Rows from block 7 of a small segmentation model, named by matrix and row number. Rows with one number belong to one channel. Each number is 128 + 24 x the weight over its row's rms, rounded and kept within 0 to 255. All counts start at 0. Numbers have three digits each. After the name is the row's rms in percent of the matrix's.
Before each channel's rows are labels from the 100 images, of 14848, where the channel reaches its highest value: "responds to" is what is common among them. Only what is clearly more common there than usual is listed. The data: small charts drawn from random numbers.
# convs0: first 3x3 conv (model.mid.1.convs.0.weight, 128x128x3x3, each kernel summed), inputs 0-127
# convs1: second 3x3 conv (model.mid.1.convs.1.weight, 128x128x3x3, transposed, each kernel summed), outputs 0-127

responds to: flat; scatter plot
convs0.74 065:140114128149162137130192156142125127125139158129045156095101176149128125150116081149116117159111101142115139115126142085124130122117143161128116171128120135114168132159145105116141057147139157104110157099127118106155141127147123144130126160174099094124138144151155108137122171141173151118123116134109111160140111158158132135126114106109142108120147085136159118131104126128109184149096
convs1.74 044:134103109128125107149124116127124137133134149117071093118096103142154106120120124137139182133131173130131118082109122174107201101085129087125141169135086115086107117100136127131175122129136114144081103193115123141088157154110154119121180137147134180144138121134119164139096122129143133187116142129151106141117121152138113110121138150125126153112113144114142153101112158112096132122125

responds to: pie chart; radar chart
convs0.78 081:120108190157140147133150111125145150105128161148060150116146166145109147152142142119152141119121175137103136075151150130128134107102134141134142131160111144120185113138172120139149058162091139096109136148114118097117124145095169126103152142137080124113121178152115095140118122160131155133157114128129126161117120130128152137105128127129120102123139110125174113130110161109100173089101
convs1.78 054:130099089118121120100103137155156135126106112159072103138086111097171101181123137115161124125114115123120171073106119156132185096094098101142137119145149113107085128103107098152161087106168127147120146129110105111132185136113140130173135126156120121120130118137141152128109161124116131176098122107114124142167124127143143099126147149121183148120091116093144160137132125148102116143133

responds to: flat
convs0.40 080:099132139155122126142120165147139140131130134161184137130084151120109126113130149140165146077072132143144174127100148171105131108157144108093124121077152107159097157163069109133105149176055138111158130115143107141123116135125116126157096130096092136152171139112113116081100150141158107098135146118131143104147133127140127132126112132151115113117132143132142156112146111136141125167168
convs1.40 090:112130131144094170123187072154120138132136143097124140127135141109091180125085123120143144147125090103121152101118133116136176118113110133155124122134129130126159129134143150154062072112144140143114149152125125191138144126130185129106130087157143125126150115142142159098103103159178120119161108134126113123118145158112116135135165133142102074129138123157151103101138144140163139095097

responds to: radar chart; horizontal bar chart; items: six
convs0.46 087:106106146116140110135121099132082162105123133118147158141135125151108153105140145120135167153101137114187165114144117157093120156113152113128113144135135063166114116144068146171132129191120149066108104087110120117080110113116147099119106138151090178127153112109121124093111123110132118137085162087127108102144128128122118161115119147134127149122151142149161147130137122117146102103102
convs1.46 059:147152128129087137117146118149096121144129076130122142094148098138117128171152061129095115133105071103148095147135119133138136097129115158094111135120167129122106108117171093178105123143137133140141182123125120156166136107123136141105134121109154100109107082124116133111169135116155117124159102100145147160166155124081117103134127137118149081113089138106073131139148128101165141131106

responds to: dip in the middle; grid lines; lollipop chart
convs0.97 107:148165124140131142112152127136111113100136119230143098141099122161130124115126134132112131126089197115115107119085178103131142096121134098109201103141099124177134122142113137114123144152085130129131129108145123130112145121126115104082144123124130126132108137136138136132136099092143099124112116118057103128101094143104154133114084122113086120119119129100114123132096166106114151140147
convs1.97 113:120125128165119173145103109144176114131105161134117163141123099149097124102163155136171122128124164151107124113153120138109098155096156123127106150103162137117107107087111136147159114140054158159140118161077126138123108164156137115128102125131162129167148101131146123112120088128098117147165121130134147138117159076151133153109135147148121151087099093105171131122166081130104122140143

responds to: flat; histogram
convs0.35 071:128158101116103104113138112174166102132135141119120127141116107102136133131166107116146145103107118101101126121126102150133107095105110123084103150150135046170152195134101154109128146142081119150138135146133148123131138145136144104086144132077145117121113167165121133171141130104154124115148129135217093141098130136131127120120079125111114103124106120102161146109116151116122141130151
convs1.35 084:100089103118112130153150132133110147098158105117183116124092136096132140171137090126161128149101148145198105119117114089146163094102123134131163127106101129139147104140126118093146125123142103073119109121158139109132146118165154152157135141146124076152144085106116118134111113088123097130129147152111113098137122140154148169146133126157142132155135135131080128079166155109156077122153

responds to: peak in the middle; histogram; scatter plot
convs0.67 077:132142132137131145082109125155114116128158127224170110148097079107101115152142135104138124102115162098108119192132145122116144104141106164130127126130129102127127150112080151121098190147088111145156092101119126105136170105135080115105125117103102123147159119095168143130124122103157141108163134121077125136109136125135113101110112116118117101119112126149120151104125154104126123162143
convs1.67 064:163113107126119155190196155110136101088164151118138139135092146114112135117143169145142084154096162180110127112125091084153129111127149140145144107130104143131131146120104147149112148132085145100116137155104109160172131158165148112121099125119114121111125094165149130098123139129150118132121153107118137113107156092130115194109148111142152086152110121110136112104152097137137129110172

responds to: radar chart; pie chart
convs0.28 102:126105192120149143172163131089116120116109114139146143131128106115116144128136111147139151101080154109057133144145139105080172100202173143123147156130126101112092146160107117111150118140071135133111151088144127137107122115148097112096142118156122101155141125162112147135141072102114106113115087128121132109110146133131133130123107104105098149142102152119110135128096100109103103135119
convs1.28 117:147188139114139129128103137182157099168112114145132123154144074065107102140129145129139173139138132138159116120152143102129100185155129125136149151122141098119127146124131143143095135101149118124113112164078102143129152094108152124122119129127094117128119139133138132132131164165125133095069144137140119151167128161154169057104179123096119124148109099138153096121148144137121144109128

responds to: flat; grid lines; histogram
convs0.100 100:148157119122092128136126139121113155149124122028139095130118160109127114119114119117117148138079146109115136168118127099143110108123152135129114167095114114132102121116135140105130147115127117118149132112122120150136145109147110128098152116144133136117137125134133131146123155104135110125108117117255108128086102130112121102181087118108117092136138122101181118131100096123133159128124
convs1.100 101:130104098131142117116136115125111122111121100110128104123092081151154166156182108134126122114089150143141114138133118172123188095084098127134104137165112090099123088142130121068129129115150100140142106111175110089130122152153125107128153133134167100100136156093106164116138129126125145135137104129138146118091116164146085086134097147126095136103127165149089139152109152121113119162173

responds to: peak in the middle; scatter plot
convs0.72 097:134129105106096138059127119154107082140126090200101108139123166141174134133118116125145155139142168119112149119138153163137171122135103114161110087152111105134130124114124130111127090103127135107129114127153123148155148143133116128112117132163103096120138130131115107118112125128141135125119129169052138134042141114148126102123144125111149102127125127135136131156120220128118132116143
convs1.72 097:126119129181139162124165174093146130149119153112098149153141108133085124081139160156142118152107131171150122094152126111121114132132131123096120070105095135104105111082114127113190113165084141147112116131094153153106097104133116122125123120142107114123134103175148120100093135141111121155109161106098110119160134105111122150120121148146152124114131095107160144081154077166122107103132

responds to: flat; bar chart; stacked bars
convs0.86 057:140128143124109096165088134108095099119120116097120146136138115109166138115158134143099157155082116111111131154130144107063106109099167137117112183083135132100120131091129112130110100129177134140120113130122133144134151123108150116123120131124138128150126126136127105111118133122112132140106102086226129113092100133133092090169171156100108130098166144127138113137157108135124088116170
convs1.86 040:171122143123169108113151169125161104117109151139150123120180135178133075141143146134111149114097132145133121137175128133110137161178135148117105134118146135182180146126108140127082141115133127120119148141124090125108125156156100103119103133111154166128158132089137178170127145154143181120111122117150157118104165137142140130092139102085107133133152110110121099179090147128141151145133

responds to: pie chart; ring chart
convs0.123 096:132150094151092132117128145119127135108146140129152074123156143124155103158122110154106137123045254130077118157123112118116143119126104150098155152116127110135141107135112095116130125101128144131135139134121116121159099117124121077150130094088125152156094116121115118157087143124119157118120121115115139109076132134116152127116116126079134124117125117102119105130143122118104123112161
convs1.123 094:153132143148165132115106148143171108161147156166161176133126109164107085149152174117155109135147114148154121108157164148154151098110137157121116099122155137158144145123099124133142120148085119119140147131131182107111125169123099131082071124169132168104158108118144120124173140120138136116112150148135144107139145070161147112125122095112090134135109132118099143159118108160111114172142

responds to: dip in the middle; step chart
convs0.64 097:125149141137091116089123128106123154129107104223165093142124127103113084125131112130129157125124119104064111182109121137111120110147119115130068142127146093103133117125116135178118179124097117123124125110107105126138137099120125133071143133100122130127102123146117123119112113093086105118137096090156136132124167098114129099133102124135150127140100155103140128117114189104150155128162
convs1.64 097:159141141112077150113127116173146122086135078117144107141142111088107164150171141131107149130126156157123154134154155116078143174118119130137129097133128115110143178116136134137100143146125133102161134097077111151116110137156171128165102140100140094156142124113162186142117115161137139098129128137168105140131117124129122179093107113127147150109137085128144120115152137134131154134196

responds to: horizontal bar chart
convs0.115 083:110121121111117136112145129114127123141130131122189112176094084121073124104135134129091139107118123099136146205116125117155106094129098121133100179161107077139130145170108177134173185090129154146164140094126118108101126101137108148114120111156161079105106122114123158158130120119135131145140118095114106137150098143107141135116143136131120167149155137142138143133108107138084151128141
convs1.115 066:110141138107121106148091134112134120109131108150162123126107115125156137137162125133129160113121108131175110162142123097118089162146127146092109129147142139102125137152134177087150142096079126097172089111129116115164111161170112163153142138153130131077085136147103087134141121071126092099140123154120150127137136120156104102114116088181157124128085123118128095123137133098129140083083

responds to: horizontal bar chart; flat
convs0.24 066:169142133129109177117118144122098103123134142108138166174129137092134143096109107095127096131106133132127150084126101165070131144099116120117125104105144097120115114110110155093110156116085096125130166114151150088089145139108135128144109097100137158137156188140173154131124086154145139130143129136141127070096147136096141137145140122134077126125121139102168149092101124119150133117178
convs1.24 063:094103153127123091126093137114177130138148125137150126127145131154124067150150147181176162174131132132177109138152132113110118140161136170136071115088159166157163129105131110147134123094112116090112114114116136162112107091159116176134136141157131118147135108145120113147147138098123106150102153122118140133145140112139124141105128110140119161117110067110107132125163101124094111128070

responds to: radar chart; one colour
convs0.110 138:134145255121149204134133128121097137129102120113124109123113126144127108137159116132131139122117202135093126129129130142156114105136131218118109113107112132130130124102133121140113114139115144128126125118134132136157128130135108138055134127130140141142145126140125134129114140134132160148117137144114148129168124148137154112099101108116113113098127111138137124103122107119136153138113
convs1.110 114:121099082101091096105116159140147134135124111151155109172105070103141130131155133092155143155119157163122129140147124161115168122135092085136148124141136094097112107100102117113125133127111140136119127165099133109127121086128176086155152089101116084098131125128172112126094141124123122139098099104113150089163155131122120123144097107074100137141116124185115142119137144140102117125171

responds to: horizontal bar chart
convs0.6 114:102125130128097175137127135131101144167126141142107118081111140229124110104101120110129072102120135119119122089138133111147154130114149127138137126111148128131132144110111121121095114176129111109088102151110100102155122143098121134123106110090115146139099153169167133164120150157177171082114125091141102145130113119142110125143123157132141115136106128134120136129092112144070124184113
convs1.6 085:115137133111111130130128128094181120130127169145108122155084123108143077109144113129136162118144142166151109173145119104060126167111152156097123143105131143126132131135123126115198117192103144154126134131172090122156104168144162138125099104130155109109115129128146136138107126133137119093102135144134100141150090114177173099144152124156137113085117152119147126137137089084116146130124

responds to: flat
convs0.69 082:131133141107155122098136109136148119142132115158134170106107135163128118132104153107161098122098144106151085079094134115122139167086182158109154157113146083138121124087120114145122137143146096140138120151126097086128130123187151064110144131061098159168161136138125131116156182106128139162171138139121133115123133130174109125149104131102107153125155116109108111120120144139139129121107
convs1.69 117:169140138084104171160081129132108141122142091092209097131130127087134129097130115115157110119129123126160095137127122132185104152145118118094138149155148112105125140118123130138114165127092100091174127114114147140115170129163103139145150138104141116144086116133129128158149147086142124114121111118116149135132146078174132145114130111161177106136090139138119115116083107129126149082114

responds to: horizontal bar chart; items: three
convs0.15 089:121119137128099136107126127143119164127121124158118158135152161085194139126094106118119144145205135146122127081098132119074138160134161162161144131123114189110103096120180126135112121128169140105125136151167129150105149148145152109114127140096117136117165133147158089100115107163115132137105101145120120101095115152131141138178145129125141111129111142143111142099155146129155114076163
convs1.15 076:079121174138136122155107086126096152118108124113075104093126119139119157171106109091146150172108125103086124112144114143103116135153117118135130154164152092081094102120155134121162088068112097109119114100132136115117129119140136175164146160160142121131109154141103137161154152108118125140182130177119134102127150157117136121132102145135117164155130102101135146134132094152104112116097

responds to: flat; scatter plot
convs0.66 099:140128117112096142127129125187104186117110120023155156150117098126120121148094116114126142130087132120102118150143123098112128116149141152087196141114133102126114169103130136150123127110082119142140120139102104130123142090114120103142141125110131126125083104109106140134079131096081121101128154129141129171110134118157124120135084110137096108106105135121156123114101097114124170114123
convs1.66 108:135137133090094128163076087124106109128125115102145088103120158101158129130161114105117126146071122106138098148133108125131183130102101122172125166160167139111114102114149094114085127148156114099121139129133107101136134174128109140087103135145104139110147164106138139091170146151161150099089095146093140101134149143141119126094130102136132090129106152159069111126144135135145147133133

responds to: pie chart
convs0.17 095:155120165150137158078128153117141120124123140103133156158122094157119141109128127160175152130087213137132137121126151130135110108122088079128137125127113088121097143134146105107143136095104128149131158144148123132135125153123100117118149132178127143101100163110139137115118101126128139137146132116117121138062122111122101139145159118132163120145126110138149157125106236140135093140104
convs1.17 123:124136134143125141119118152102140165147121125140151099119153073129049120135133157145112113161132120140139095104134151110090145087121126152118126085095168141110140129088152106107128136128146140158137111154093136130088082077145163107111147114131086090159128097155154141093103144129086094111078141114108155125151137119143155112130122137116109123144114097126151133098144101086103100105162

responds to: horizontal bar chart; dip in the middle; peak in the middle
convs0.13 078:174128185105153142087129117132123116123120129220094104104083151134129092122121142107098118106082109151079115083091128099120137152104147131113121101127146142141115119118113101133136095113181142114124152109113113096117095116143132105128134117134149137109134123131101145109112204117131161156104147105099148138105127132160163128125118106149150084113120104123110123116144137098155164141133
convs1.13 090:107153103121131150127121130122139133143129064114123147168156139123091134178157094127128133126148148058124168104097122160154101131138099114139157098134154106092081110126168153180087114124109165122119148153129117138109156135122109105115165102113125153119138125147125158173109100133142132145140129139132116157116143116189108153084135139102131195103134115125149109113138126152114150113161